From a checkpoint of a small encoder-decoder image transcriber.
Model: encoder activation gelu, encoder depths [3, 3, 3], decoder layers 6.
Training: soap at rate 0.0012, 9300 steps, batches of 128.
Data: trained on analogue clock faces, 195000 training examples, 6.1 epochs.
Rows from block 5 of the image encoder of a small encoder-decoder image transcriber, named by matrix and row number. Rows with one number belong to one channel. Each number is 500 + 50 x the weight over its row's rms, rounded and kept within 0 to 999. All counts start at 0. Numbers have three digits each.
Before each channel's rows are labels from the 100 images, of 14976, where the channel reaches its highest value: "strongest on" is what is common among them. Only what is clearly more common there than usual is listed. The data: analogue clock faces. In brackets: how many of the 100, against the usual share in percent.
# convs0: first 3x3 conv (encoder.blocks.5.convs.0.weight, 160x160x3x3, each kernel summed), inputs 108-159
# convs1: second 3x3 conv (encoder.blocks.5.convs.1.weight, 160x160x3x3, transposed, each kernel summed), outputs 108-159

strongest on: four ticks (74 vs 24.7); hour 3 (25 vs 8.2)
convs0.58:489468522425515493578506444488568476451473552570539448508392403520534508501455495495419481465450470500525573560521457422398587468593516518403565488452415506
convs1.58:518558473432540564510576507504446556542516510540545460490444482488514471558522479513456477521566528537554494483515456477432444530476491391422487350498500546

strongest on: dark face (75 vs 34.9); minute hand past 7 (43 vs 8.1); minutes: 35 to 39 (43 vs 8.1)
convs0.76:609523603556572451427513534454513475448510475454514452473515530420542475476435455527548485542518475500536443498484458518472527469452438373531430440500539539
convs1.76:451456584529524610444576534590434514449480518518454470505535504531443561530530438531479517523547483524524520495482554469396527567523513514485498494508425527

strongest on: minute hand past 7 (85 vs 8.1); minutes: 35 to 39 (85 vs 8.1); dots (59 vs 25.1)
convs0.125:467534487534402441469578522477557509493440526498506482544515554463594570530477454554503524558502517538489535458522436541435534572448444558423510470472419529
convs1.125:586496494441419440471443401513508486482551463470424554447556498489472487573518481519493503507447456493457452400445432546572439517552520552470407505510459518

strongest on: four ticks (67 vs 24.7); minute hand past 10 (42 vs 8.4); minutes: 50 to 54 (42 vs 8.4); minute hand past 4 (32 vs 8.3)
convs0.22:573513538535524477643561498548537492467562502490448516530478542495540481521446506413461536496441391421469443513456452481463485512583513366561513504516474596
convs1.22:515486547598709508508410483483503555598449586450541473494480458462551520574503449507476527465572521492470469471486592468519510567419436511452507507426476428

strongest on: dark face (75 vs 34.9); minute hand past 3 (41 vs 8.5); minutes: 15 to 19 (41 vs 8.5)
convs0.54:564442449522482480558494499507491417611447513505381593533469568410501500555510495566451397525560473525477395476544463620490409541488452518482521546508498549
convs1.54:474407463416382486407498544464565506449501546516562559485559528461496498531437434498562555573518476567511514570547492546541505477516584590530494529433533587

strongest on: minute hand past 11 (43 vs 8.2); minutes: 55 to 59 (43 vs 8.2); hour 8 (29 vs 8.2)
convs0.96:456514436476521563473556541493619453516516526478492529416516536463396484493553519546507565484436517643477499585500542461379443461471464439486494536554509566
convs1.96:534618407491511511382523561506480456487475548475498459508546540467450407548482522639529548420486558664487484518483552558507440579495507494567635436552554522

strongest on: minute hand past 11 (69 vs 8.2); minutes: 55 to 59 (69 vs 8.2)
convs0.102:469414613524521487572514539545578486450494480526496596528415527406484485403534518542504414484516547469577579571484459507509451460518584597400454510555526521
convs1.102:561491534382592548491550527473454573428471497507417532520495528538403511587501467476477473441485540488567495431386477542516416484504461575540455506511456486

strongest on: minute hand past 5 (50 vs 8.1); minutes: 25 to 29 (50 vs 8.1); minute hand past 1 (32 vs 8.4); minutes: 5 to 9 (32 vs 8.4)
convs0.62:514415631475562460512508507500453467495520608526520379444544480506416549472490470467457438503590574431484529552463529536462459463583587626494576437511548517
convs1.62:519531519466561552510456479498432547496504417536432484463551546498566506494557588514433516554493502544546552477481440576529501452411410578546487579572545396

strongest on: dark face (64 vs 34.9); minute hand past 9 (45 vs 8.6); minutes: 45 to 49 (45 vs 8.6); minute hand past 10 (38 vs 8.4)
convs0.16:399507451426523446469481482454530543503485558451486498478527450506502470496368461524501519441519444485529486502522477484414504406541405460428554461506466467
convs1.16:513549509548484487468457525503527457473458428490496447564408444500478478497536361517492450501510461555473538463439569502561529509379492512521461511586498499

strongest on: four ticks (53 vs 24.7); minute hand past 3 (34 vs 8.5); minutes: 15 to 19 (34 vs 8.5); minute hand past 10 (30 vs 8.4)
convs0.84:497548504437391390530465464580495490486545489585537481512468527525422460493522505545550577525476433459541563535508450414437617530509649442442451506494513541
convs1.84:486495466580558533448487553473498487439487511519590475542574539473501540485614502505534499493606507584487433534483480449556476551480482501496535519498538465

strongest on: dark face (95 vs 34.9); minute hand past 11 (59 vs 8.2); minutes: 55 to 59 (59 vs 8.2); minute hand past 12 (30 vs 8.1)
convs0.115:499501513496499443492479498426431498439444516530495570534524473418502588445442491489522488506495535445415424510534539420458511498504526541450549528547481421
convs1.115:535391484556560552510424513505532550485503496527426456513521645476533615546481414414551479436464528555455432422454453474524445448414513521566543533509443512

strongest on: minute hand past 3 (49 vs 8.5); minutes: 15 to 19 (49 vs 8.5); minute hand past 7 (48 vs 8.1); minutes: 35 to 39 (48 vs 8.1)
convs0.108:552536438455420478647504504481520475528499505438479481500613570502523492577475462536545533546507448479504496508531518428453599426451525515518590523519496459
convs1.108:539508478518511497456506544514472482403568462566517493484650615430398433439486540480485439535520441422509469631559523484497547445590476530633548502561467552

strongest on: minute hand past 12 (77 vs 8.1); minutes: 0 to 4 (77 vs 8.1)
convs0.42:399478493537518586519531533531523465548509500506498438502517384495554517505436450459595509482511490567494475430526548468537470511426431461572564469426513392
convs1.42:506483630480607561536540467534543450517523550573479438515414441523551505457534508514456431467523500559468483555473611550426646483491499487526468565386453634

strongest on: minute hand past 11 (26 vs 8.2); minutes: 55 to 59 (26 vs 8.2)
convs0.46:528541562470537505586536485337542483477401476484521549481500531583567491480498574471420353482560459503541455455457497590500503508515443499442510536490519497
convs1.46:508467582432505604514631558513429496510544561520492549424513432526483473456469507502548450484414619476485431457459489528542521477523444437495524483549518596

strongest on: minute hand past 1 (65 vs 8.4); minutes: 5 to 9 (65 vs 8.4); four ticks (51 vs 24.7); minute hand past 7 (33 vs 8.1)
convs0.21:527460534535514579604519484461459529583420426521565573423624611506489428377516474498578506502469532467443544504475444503460479487513505521590480546435548560
convs1.21:502575471535508556537518520567487471470526404528465432604569595506481479454582549495511551564536495429452467500534543491367471401562504511522513463467507519

strongest on: minute hand past 2 (63 vs 8.5); minutes: 10 to 14 (63 vs 8.5)
convs0.138:614504488558528509500441533430412412504359523444469520584463480593494527427583525465455470460568514481571542480488553568515433550499442492433498479464516519
convs1.138:523470577473463489439477498551532484521591590479607497521366508492587429443540474451596569523487455412511570504476475461490541473532580492536462548420455537

strongest on: minute hand past 4 (75 vs 8.3); minutes: 20 to 24 (75 vs 8.3)
convs0.47:463443488427604543555488432505449488415525519428523504583535474447465494319484481464540523501462489512528506497521532498477498556437494537409479524473555406
convs1.47:617542519478450474464509515573539493572508506536576534503434485522300447532483503444459532526529420507518490449437550552523457474468594480555502501533455557

strongest on: four ticks (60 vs 24.7); hour 11 (41 vs 8.2); hour 12 (32 vs 8.4)
convs0.100:481480477411466500520483499584549456504495577548504453545520543445430486441459594550524479563507460452511460485434465473528413578520536554505472505472562509
convs1.100:537433510461577546593479447441461494502509515451455517381481495537452473584453549477371499413520537527510486423487536532493478471511485454479506494510384478

strongest on: minute hand past 10 (65 vs 8.4); minutes: 50 to 54 (65 vs 8.4)
convs0.155:394529514502484586475393508539480458484486460427463578541514458465483439593576459502535460518466503442496543468504580437464514464447420443582517451505571420
convs1.155:534466553433488386598441463486541424563477497504481502493515426469504525494457521522496468510458474493524508548485463451538501536512538523476410578428495488

strongest on: minute hand past 12 (91 vs 8.1); minutes: 0 to 4 (91 vs 8.1)
convs0.87:495492508549411546446542484514404583516471482477506560433568561534582474477554511525451541527412510409510504507395494461455507506505517485609504478557411419
convs1.87:418474499514413572556514466455507413488476408486440509459461462536500457498577489535424430447411522514475437428514485546545532473505450485480495463607376523

strongest on: minute hand past 12 (36 vs 8.1); minutes: 0 to 4 (36 vs 8.1); minute hand past 10 (34 vs 8.4); minutes: 50 to 54 (34 vs 8.4)
convs0.67:488478533470488473556479572466440482433571531538423420624488441389509505504443417518557418435469510474519438463475435500445441510516501506572540468437520519
convs1.67:483437607483475546393501426460557543464553403494487484550501487601490537561521500429543365606575446505449519490504452458550508457502503504517491439605382381

strongest on: minute hand past 11 (44 vs 8.2); minutes: 55 to 59 (44 vs 8.2); minute hand past 12 (27 vs 8.1); minutes: 0 to 4 (27 vs 8.1)
convs0.7:535478542477514533437408541326497490472482586473429508505483465538444442421598519449530429519473514469595457544443471400470470507527515529543584568399496561
convs1.7:470487622505494393518510446447469502475487474554498445568550609483496525503463428504465453497512480443448445497546556512566472525428451436483604551539497516

strongest on: minute hand past 5 (77 vs 8.1); minutes: 25 to 29 (77 vs 8.1)
convs0.52:460423513421537608468427471491433451420455476542474526483554483433450561453442511391429458486547517472513504498497521538452491466551526547373607414457454489
convs1.52:528568445471566592425537507506388485498462432495531472502504546517471504518510547511424468375428525508442467476510502579518487506452436509536561515597570634

strongest on: minute hand past 11 (27 vs 8.2); hour 4 (27 vs 8.7); minutes: 55 to 59 (27 vs 8.2)
convs0.92:401438414550532491549485525550426527459440574474476398443563541440529463454562373548516508530429443572459554455429490445457554460559472549524446536483586488
convs1.92:445476506427408437484454420510476389488560495498474465557480453576532491558462539544538439550578433447540461514494515432498497478457555473560525585464439548

strongest on: minute hand past 1 (64 vs 8.4); minutes: 5 to 9 (64 vs 8.4)
convs0.142:484549481562515455552456488531507424456500553447474414520539552501475453533469531446500513454495576433388440496554539456430473509562555530503450494553409526
convs1.142:537628517538514489457576556501489497550508567502560517524540574527485520492458465530470565489554471442583546525436498541483500418497474547499527559444570502

strongest on: four ticks (78 vs 24.7)
convs0.34:552471466448567511525532403410571600484536488501489527522470499585505561455534575505445439544541495536537470448510508536381517451502507505570508617599507528
convs1.34:529571569585433519508581547586481477505543595547563582506441444544510455492461556492489467510522494546515435461551497496492482496560606467446545461580456498

strongest on: minute hand past 1 (56 vs 8.4); minutes: 5 to 9 (56 vs 8.4); minute hand past 12 (39 vs 8.1); minutes: 0 to 4 (39 vs 8.1)
convs0.44:527522578459450440534450518481567433493545479521522519542567513507463534466502546535531440483534506471504524424483511476452514565509462486427454449476500500
convs1.44:430524496615573477592479529544463479476563479442414536443575531549682463451479449498567567553595501536456413528482491448461474497535504583455440486432496381

strongest on: minute hand past 10 (48 vs 8.4); minutes: 50 to 54 (48 vs 8.4); minute hand past 4 (25 vs 8.3); minutes: 20 to 24 (25 vs 8.3)
convs0.110:497535459506486521485496411509429412536511460421461528497434591428474501548448481456490530504404445531405520483516508424475488403508457478489526533468589496
convs1.110:530452518473514489554553533458487473543436506479474420502536431442483423502499574504415488423508515558505535494560475572466569515525503418435451527529483450

strongest on: minute hand past 3 (63 vs 8.5); minutes: 15 to 19 (63 vs 8.5); dark face (60 vs 34.9)
convs0.104:543557458498517510487459468524447502477571415501509515501521551507382545448475451413425533478573489410512557430606443418405543403470523444521550500570448479
convs1.104:451545468512479598505517510527613454510544506428528567498554520515564383490471475489482446558466446560512458482411596552481520558463529543573521432483545552

strongest on: dark face (65 vs 34.9); hour 8 (29 vs 8.2); minute hand past 1 (28 vs 8.4); minutes: 5 to 9 (28 vs 8.4)
convs0.124:474555553497482436584536507522481542516508548449529415480442491489587464494464485520475543414561553556394462529479546522509557458438452452515571500391534544
convs1.124:559428546531539638561479476557637399457517544461439507456430445491561485490488508506503551501532541581435554475498608549592503553428455480596501512501523531

strongest on: minute hand past 9 (58 vs 8.6); minutes: 45 to 49 (58 vs 8.6)
convs0.91:503554559503482465426422450505438506470503515528436397526556472515566609419491544479527465467490513539526553572553514499518551562457472552396565506477419439
convs1.91:491538468589509518555471539554507466492553407468540528531544451466452465597517591470419426460510388559481498526354478522533465516395429526494579496539475521

strongest on: minute hand past 4 (72 vs 8.3); minutes: 20 to 24 (72 vs 8.3)
convs0.39:526459471435504426521512477482472426468492507462511496502566527531394520501508518542619574519479398354556476478540505494471469530445461462542467483574494547
convs1.39:559443535447489438490454530458428440475454489512561523569514461499455481540561521488495606452533504515573482512559609501494465477566503516472430520471515458

strongest on: minute hand past 11 (91 vs 8.2); minutes: 55 to 59 (91 vs 8.2)
convs0.36:445451451491521547493531453577544454488623449510430500500570583578474476539476532509541585526473489539496454545510519442507475490479444519500550545548506512
convs1.36:492550578532505415458427530625552479512496469492417500553606532510505483557449485433378449478439461546485538551478565480530494563552504517605571468514514487

strongest on: minute hand past 9 (85 vs 8.6); minutes: 45 to 49 (85 vs 8.6)
convs0.107:492545516492568439674501465540502499456506451405514508472464537472509421532488514499543548477568440528492463498517445424532470450410597522550575529552454492
convs1.107:508490623520492387419560579456478421514473516480496556426519470513542422452530433499474491526460608481467528481487561633493502439536431480510571497555446481

strongest on: minute hand past 2 (77 vs 8.5); minutes: 10 to 14 (77 vs 8.5)
convs0.33:555548444497468459517461580514510481561454555496493569540487496443566480461545463564531463511455553496499463499500440480486444549562532548481452487463322529
convs1.33:582345539458534523536427477505520474583478532515481537487448558514519509498496520407628463544535485514599504479520443427514518582540571584530429533456504596

strongest on: dark face (67 vs 34.9); hour 4 (36 vs 8.7); minute hand past 4 (32 vs 8.3); minutes: 20 to 24 (32 vs 8.3)
convs0.75:523461523444490478591548551541594523537531486492405459471475536511531403471469524514545502536518458594510547517549474526537477544564603491456464533548552417
convs1.75:551553475474449463421584476562511502511527421550493536595526501422522572483522549487533443546555469413541483460566520488478544535518468378473515535531547548

strongest on: minute hand past 2 (41 vs 8.5); minutes: 10 to 14 (41 vs 8.5); hour 3 (31 vs 8.2)
convs0.105:569470449484495515605526392582519473560591434485609478458538459466483472498462484593467387499519453515477533472429427537539511510584439455490489482484559564
convs1.105:466533469504445479436532604522438486508423516522393527518474620598503505530524422502458388520468511479465517429547432478449498517407469469507537524562405466

strongest on: minute hand past 3 (38 vs 8.5); minutes: 15 to 19 (38 vs 8.5); minute hand past 9 (37 vs 8.6); minutes: 45 to 49 (37 vs 8.6)
convs0.12:493468422462498473576549471476575488506488515585424541525623544505461516512510589444530550494486576488499527412530438550437494532495524442467531557555514534
convs1.12:429536520490501531474512495492526549452533524421447586443549527551437496558490447360419427467424514445509486545551510608492422505521493582460519524599540475

strongest on: four ticks (55 vs 24.7); minute hand past 6 (44 vs 8.4); minutes: 30 to 34 (44 vs 8.4); minute hand past 7 (29 vs 8.1)
convs0.19:507522548524523508465539561518527585507451514558510540590575555386423546431449475565517429484434460551495536524518487511489513530543445500543467424424513523
convs1.19:469468539470486563530564409481455495479523453506461565476428504457484566499556582624514496471513426515561536576458479476516551508495581520495447481480405493

strongest on: minute hand past 6 (58 vs 8.4); minutes: 30 to 34 (58 vs 8.4)
convs0.65:506564456414463510467466543546518472508510556525521623488549539505487479410578540478544552515479494497547514460598482464388497467514584479558542449439427463
convs1.65:455458470505447478513462443473525480386545409456543453495505511477566406539486551483463533494435525484509484492504429553503471550510555467500446494544449478

strongest on: minute hand past 12 (73 vs 8.1); minutes: 0 to 4 (73 vs 8.1)
convs0.149:534518549576534546490461501515585507454513507456489504523410515400502491385499509495567529573467476650470533511483492515448458478506547475513484489382545434
convs1.149:501560442485572519455477469527526427535454491462512511469459476578492544469417436563580560512478593467423501533497505537394566495603448456493513538449451545

strongest on: minute hand past 10 (35 vs 8.4); minutes: 50 to 54 (35 vs 8.4)
convs0.118:475539460412542476456442567448548490435473460515453448405548490478513536566394477531471573545434486440583541439480474540590434480504599501436474474535469547
convs1.118:466497484450448590582502429552518548526444551458488470482400459503572468556540555476476394514429478556469459470488423464544471532484446528573388544509469516